From a checkpoint of a small multi-label image tagger.
Model: 1.4M parameters, norm batchnorm, activation leaky_relu, depths [4, 8, 4], widths [48, 64, 96].
Training: adamw at rate 0.002, 14200 steps, batches of 512.
Data: trained on simulated telescope pictures of galaxies, 48750 training examples, 149.1 epochs.
Rows from block 5, named by matrix and row number. Rows with one number belong to one channel. Each number is 128 + 24 x the weight over its row's rms, rounded and kept within 0 to 255. All counts start at 0. Numbers have three digits each. After the name is the row's rms in percent of the matrix's.
# convs0: first 3x3 conv (model.blocks.5.convs.0.weight, 64x64x3x3), inputs 32-39, a 3x3 kernel for each
# convs1: second 3x3 conv (model.blocks.5.convs.1.weight, 64x64x3x3, transposed), outputs 32-39, a 3x3 kernel for each
convs0.3 110:132144124180150133140118079110162144099123145072096116085094103153131151162163139126156138124141138140138114159145134119100109084103112124108117153117133154134152113067068168129112169158143136126158088108124108127146
convs1.3 121:141118062140113090140117132081100111098105117110121122164170164145138144140135138129101126144131132137149132133156141134146131133146146151136101129135118089106101137144121146136120152164163146149159112111122096108125
convs0.4 099:088087100108129097100094091125108101179133121176135143111123103098117110069092073139145136131129115133123066165115100188159122169165163103140100122155152123143153142190178102135184081102157148161144128143132121124103
convs1.4 109:080123127089122125106114119126115122156112099156126109130115139132110124127138135161163151142150139123127150116115114123124114110122091149108114122122111105135121148149149140146142148175168114110091125115076154165143
convs0.5 099:169179150130160134057108095132157148133167161101139136136126132142126114142117128119098102125112118132129138154173170131153156101105105125122103148127110138108129153125076143127103152142144129121127153147154160156169
convs1.5 114:169090070150109095124146128162141145142159156113140145151133139126109139105083115142107119171128117158136137115144131119148118099134129134147138112124129093105112133145136126110134142097133138143161090122161083096149
convs0.6 091:179132120143128130145149163118126125106141126102129123135150163131118115115093112141139128144143149153136149113114094106151126084127094141127123134094119124108141131115119109062094114058129154138141150137143159135151
convs1.6 087:123123117143133116175155154139128128154129123137135123123098116118118111108105110102122126117125132108124138146167152140141138135130131132126152154131141155117119113129112133139115132116137103119114139146113138137118
convs0.7 103:116053113106105100117137103115118086130148104110125110139161128152166146136136119123128110153160108124135115135137127143144107152136096102088109105124118142148111129135141107120134122137141112117100139161116116144117
convs1.7 096:107108138099107145117109141137114119126112124138135127124147161158142157158122127216170161185121108184132083122107119120135129089101094120154178113129161112105131131100126123110138132127135151140130144107122153124119
convs0.8 104:132183187121146139117128135089138146102126123111124126128151156120133136123114130093108139080125161116125158111138153125148143136134106110098112128100102141109106137132127093090121123104132124110113120131151110118153
convs1.8 088:162125103150109081114096102137152149139163152120152151129127136148138143147132129136130146134128126131121119136155172112146172114128124162137148152142163144140166107145152131149136111121128144144156121168175096138144
convs0.9 094:159154146142085103120096121105148129127172152089147161160155135121134138110149144150122120152133148111125158059077086085118102085101088154123088124087093103118118183134114137094114123101136127147137133161155130135152
convs1.9 082:191142091156145111110131139174183158168180170110129153184157135166154142151121118172130129154150111153149127100158153130153149108140133161131125152124123113128118122132159131140161136130147115146135124148147131140138
convs0.10 093:118110103147113117105117107117130138164159159152170141116130157119133150102120125126122133136145146133139137123163152135164156138154146117120124143127123103134129169159179149139142095109092101107098123123121134146133
convs1.10 094:135166156132132135137116121075080100096096117119101110130131127139119128119110107128136126097088109075055082138146128154155146105126117140151172132139170129136144178159163151161159146174163110150152098103114113119145
convs0.11 093:139142141140117136126111137104138124116137140079100090146150142104121135112117143129143135134139156116123143073125128111154116122109063125115129104097137112092137138115138086049119086063147142137133148145132131143149
convs1.11 085:170148137151120117163147138125143126151177162162175174134102086154134106129129108116109135137119120162143143149167163150149172139131140169142184181165181170166168103127153096136134102120149158159157151153144100112129
convs0.12 101:109100120118108139071145145156140112141118135121116123091089067110129091089136100132110113101106102074093096184158133147114107132099117133136127110167112149180119153114121125146123114144102120144148114133122097107109
convs1.12 100:120149143103160150079125133107108120102119123127117120149131142157125132153107127161151152144125134140134155099131102110133124129127117133143150103123124077073077153134117110125140114140177123136144129110097158145132
convs0.13 107:082075124103107110110095125099099140117120141114164175111124095135130090104105126169155144153131100137127097132129136119131153142150193084119149125134153094096137159190191162156130174114069141150139121140116114121106
convs1.13 096:169120134170135160156140122112128116141124138111095136157123114115098105118123125150134117115121113097132166102130116130154144091116111148136105122102094108094103153152155147132145145150156097100160119099131177177157
convs0.14 113:119120151110115163115140173124145141122129116097123097166144124160155127109116135121111129151142143127119137138125112123124122117130128144124135118116118087080100101132157136133127082136128101128167120115163113110140
convs1.14 129:128145171108123152119134138122127136120118131125100131109105110115111116118134118136125105129129112148124110123105134122129126116142127141143175157155192160162166095131151078116132099104109131118144129117125125129115
convs0.15 101:152123105146143134153194181142133111113131089136110101125160153115130126109119132092094140097113113095102099153121071137115058137119106150154163128111131126104129120154149124156155148150147142109124142126113131098091
convs1.15 105:117146152113132093169161105151180149145157156165161143109153172095121136096100116131126130106129100100128088127130125119132129133130133104118125140139137165143150110095114129136127132150111107103102138121090160145070
convs0.16 114:125131141128113110129116119109146119104111117103077111130123105145131117141133130144138117147138095111074061128157125132148119124110101103125123098120109141125098156155164124102125095081083129144140141164133121150110
convs1.16 107:141149143121134145139151144126115112143119091141124083130122133151139147150139125169164155186140130185117084108101095110117142112121143136129135126121121126134135149142149121130142119132157113125122112095094134114122
convs0.17 107:168142112165146107169154107099107089088100100132105104140166169124163146100106129115127103108109077135126114118097080103092075154153129169176158101134144098107110112150145118138116094102064106133130097125106133147110
convs1.17 120:100133118119129106148134079118126117145137123158158153127136116115140155145183191178157123138157127087122125113144129109159147102157155082098115139126114151121115107111096152119082128122081088060072126119124185161151
convs0.18 095:123114126104116108149145113138157089145156120102107107133159153149152140166118084123144099124132083102106084115143112131136088113103097087105113099139194147166150127106112103086124131115145115122144115128138111114125
convs1.18 110:097135112095119091133140130176147166143154176119148156092147161150154172172135127165154147144146142140141085097105103123111124118122120113116131119113089106095085175124134114103131092137117131163134144126093120091093
convs0.19 086:099130123119135135125143158135174164152146135174150153105118128111116121123130131148137146160145150151132139157145152143145142145136124074127121095123132100121121110129137135142137125133127168163157166146147159138146
convs1.19 065:131148137133155150148165146085117097109112113113112108125121121112114113124123113123114113141140127131134139144153150137132156148155159145155154137126129146124106126135125145132141150144124120118132129118132124129134
convs0.20 091:179144103123107093135108092122096135060083142057090151204162110155145111155132117136113103129117112138123101133126122104086127066078125136182141119129140104092130130161160098135166109122126118132100152149119150142114
convs1.20 094:123134132147121095157155129160125088157134115144140152128114115109112139113138142103115131120122139088109141147131137131126124172160160157108098127107084129148109081105106124132128135138115109138147122141159126134123
convs0.21 102:112107079118114123123155132146124128125095121120064082115120124118142169085117157167112090139102086132089078128135126106100106117104092096121115122150144111146153125113114128123138117105113117102122106108095110101096
convs1.21 103:080117103088094116082074111116116099120127122109121148138131134141138137167172177107105129137139129127143139139153154144146145150139161121114121119123114101100103148140108129125097114138113186158126168128107152112088
convs0.22 094:170135159155128125109121159163134089144163134117157146066088123132135124152144152081124140114140143138145167175158090157148116122127106145119123149139123131140125075109149090137155127149174114128158084079094154126097
convs1.22 078:095128158106120154102145139128135155111135153120118125132145130139151130128143108133157120122123126088121117140120130139118107143132115103109125093133137134136122129164167106144174096117145084089101075078093129106094
convs0.23 090:141096106159142113121121105118138099140158129104123092132095116158141167179196182117120107114116121106124134113151122101149111081103071124090098129136147150140143169125128148112116144134120122097101111077086130105091
convs1.23 091:141143145146145121162156163137136129137142131150134127156160144191177142165121083143133132142106116150079080125109090126117107145137142132125128118130132135128104149123117132132133146143126124124155101091140099095124
convs0.24 104:134141140111158149083103117197157117118090102074055091160156099172136112133119105118138098117151125125121087187130140141079085129098114102106122145148123139153129118108099128126128119149162113111131103115153108118121
convs1.24 100:071096134115129134124115132148120113125126144142151158118148178114129139115125133137142157134161140107162118118123108136132090135128084113126130116124118124126120144120118113112111119133148189157113132142095144118028
convs0.25 097:142130136167135128124125113090126125125143129096132118142132150155132145145109116129117120140137135135131139075115100102123126074087105101074119118128157130109125143131112139136111087108094143135124126121109125106073
convs1.25 090:134122131132133111150166135144143140157146148161139147118141130151156150178180156102112133127111112123094083142111120137136132141156158113132136118118135146140130101103105080088115097102110113106145096093126106083097
convs0.26 102:091141136131180150157142110098137145145160162140135131140145147120124129151128129139142125135136151126132124046099126088123131122119116151153111120156150138133148180158106131145118096122117148135107135134127110130139
convs1.26 109:103110111119124129119126131156148162135140130119129128055104122103134154113121144138118103128108104143125121132129124135142133118132124116139144116115140099122153123133146138141131122129131131110129115108123108114141
convs0.27 094:082107132129134158128134182126136157152134137170152148089093097097099108092107107165129148173133133148122135163146147155127131154136131058101107086113125088102118104111113135127143113119131186171147172164130174147136
convs1.27 073:127137138138155150135150145086115095107113106108100099114110132099102112119114117110118106152140127147144146149149163140136156141125157158170169124128136137110108115120096110110113132108119124108117139114119146134115
convs0.28 108:113087157110113171117132150083124116121139122107163141140094132146125158121130140128116115116091108096126132134144096135157141082105138140121146113111131074073133137131167154138155123125119150157143138115116157121128
convs1.28 126:140131150124115135108128147121140129114142158128165174116112100120128119147153139113106111135118110150113115132125141118121094123106109132143153113116158110103134141131145130105151137098125112131173097107150091100128
convs0.29 107:140097062119079075137110129112096137085073096093094093178145088171140110104135133113129116125089068110090078115121162058078139100103134120142144145123142139136147159132107159127113126138144079121140110118120116119108
convs1.29 111:134089084121082094140109098170150139177163160160146162144128136127131124156158150092114121124120115096097127139131134122123118131136122131124121133134152148158166080101086095101081116088062152162167121162157104135113
convs0.30 106:109148130113112094163125091088123090094152112129127110172124084131141096098107085122120087112129121121123123062104071082141131138150135111141163112113122116143156133150143126125123101147152142122100193141111157141111
convs1.30 093:177142136147117116119109127147122101135125124101109128098099094112109107146161144122103136117122134109115134134136138154148142142129127133114103156130117133137122103103119129118105142120116148137122112135120110112111
convs0.31 085:157129088136138151140136144101120117135160169095138145137107103144120158151108161122113096154131131106104131117144114132157135120127141114104076096112120143137172141109105115108116105103118128151129162162140134138131
convs1.31 100:201147126132106102129132109127131123165190169186167163133133134143132151132112111145133158150136163172154134096109082124125136112133158141129125125131130130131132141109133114118143134140137106124146114098114148120125
convs0.32 112:123120100106124111120132147151145137125114128113119138141126111119104121112118160111117139120103122137123147123136136132135137132130136161153132133125117100093109126128134117136146133138141126115120120105113125105106
convs1.32 097:104121141088081099102090084124113127128132140133138142144123121137146141145152151100120126088114150078097132140139133133132138154156153153146147147141133142152148092116129120146153131141148147167134142156136118117106
convs0.33 086:140142106150130130144135170157156159114096100111101113125121093140135112137128131122131148114114123122108125132148137142109097133100086143169171124121141107083092120133141118133158147139155124122128113109119119104112
convs1.33 093:120151158112126106119112068103122123123142137150164151140117114136128121141140148085111144089111158094120144137115138150128154151138160107126127126134137145145132076086111100113129114136128128147141149170157131142113
convs0.34 098:116135144125135146156154118102117141103110132110119131160137124168164153175172164115110129127116124136141148111103094112101076103107069130111074093100103114136124095107087127120129146126130081121136101126142127127133
convs1.34 112:121139112134132110138128109164163146145149129116132117129142130132148149161161162177149141159160140133134104122137168115136155124130178127134124129145151137142151126104110149097085134107097128109112126122130131118127
convs0.35 102:155148132153145119120145134125114133118136143127134120164167187144138174126136174127145168130143172123128176102099090122106069122117095128111109139145135113138163140108093151113102123097111143155181164140185165124173
convs1.35 097:154090086157119114160119137163154126153159138104137133124137089122128110119101106153104094147126091132137098126137168134135157117124162137139133162141143149155150152147135160159149166145127135144113131104124135083094
convs0.36 125:134128155133138136142147144088113131113120141132132143110123195140139143151112113102108140102104133143118118081095089107130118147134121142089152131113128099108121170144143116117129077110123112120092098119127081113129
convs1.36 115:118118131130114118137109109166143144148114119119105102078124116114154127118147140124128118137128123117106104138128115119114123110101121131165156130121124125130152113147136140136095120112102171142126131137127109107117
convs0.37 093:088108139087122134116143127113137132115126106105129113119145144146142132131130134089120120120113126091109131081100103083100084116099093135145152119125102158129130096141127111145131092110091102106118117123140123130140
convs1.37 087:128131142131120127128132127121122151108125128132136123083097124151126143184157167103109130101085087129097121081119128091122127075098098122144133128140127134136147147134097121103102092081099099135167145162156136154168
convs0.38 103:098102098159149131161196142106126145146125122152094088111127116137142148104108111109121145130098123122086100111131115132123112146123115112123151141152154158169150121125137135143158115144169106111136110100113075073104
convs1.38 097:101109095104109093121122097097121120115147148117157162121116111108109101148124125108135144134156146138116126116128133115140164136150164136134122132137112128135113129137146124152141124154123172162143155158124120120109
convs0.39 122:145118114150122103152125123136142158141123117124110108162136112150121108118104123119123134111095117117105136108114121120106109122119097130152159140129140129100128141138151126117137120111141145131098146126111110102102
convs1.39 099:159138121141111094151105087114103112128132117132132121114111107121124136141145145085112139100119160091100148133134144142143169153140182152126130153131127159149136081118130116125124135134116161170145160174149126138106
convs0.40 087:114116128112170149107138111125135117113137123104125099139147112158155146155139129122138105097127125096126125124158146122130118121114120098095081167154118192154108113084091167133091194150107146149141107130145088130155
convs1.40 097:122128118151150099155144120116101093094102110073116119143131141137100121172129116151117128179124098165135102106132133113158131125134137127152139113140141106127136174142121156124119139142134161166137147141133123106104
convs0.41 113:145121098131107073137127130168149164113087089102092091167150113155107097125105114130136134122108112118106115128119133100091091104092069145167161136127133103079101121135150128129147134115143122134115134125117128104105
convs1.41 124:132145153115113100135106069122103101146129111151159129108096110108119127137144145082129149093132165094125144157130136148137159153141174164127132149128112154144124084097112113108113129119105172164133166163130134134089
convs0.42 093:095089111103112162085091133144132139094114159127102111119140125117158139120177150152141119115162122104132120180139126150122135149137155143122139150152138091154137125160153138179163099170155120137126089133100086126120
convs1.42 080:139129113151139132140148150098116123100105124109117127145140156134112130129115119150129138162100117152144158116156150124154140107135113130163136122140145112105104137123103105119126111157139166171198146138171125147148
convs0.43 090:165129098199129074166089051121120124163147156152125112149133106159144126137110116127112108171136111125097108108157177112157156120111093114127090154148106138132098111129137124129120095130127135142121162156116128139113
convs1.43 081:127123144131129150121106120123115113129121122118111107118141158113116144087103126126143166109130150127146124137096068149111074125110070137160163130146162127149165133099114141120142138146153161166119149133138160163166
convs0.44 081:120156165163182181141153151065077138138120120139139162133150154158164145109123149146132121137122103132120102126139128130141135148138154095156127116151141083125138139167122164183117160145087199152107174146110168142112
convs1.44 086:172158156210173154173154129121104065135117067102125115148130132133118107118141157124118118145128116125107148122126104131121149132126161134172121102126110106103117175148114177124140140125147088088090107112109154130125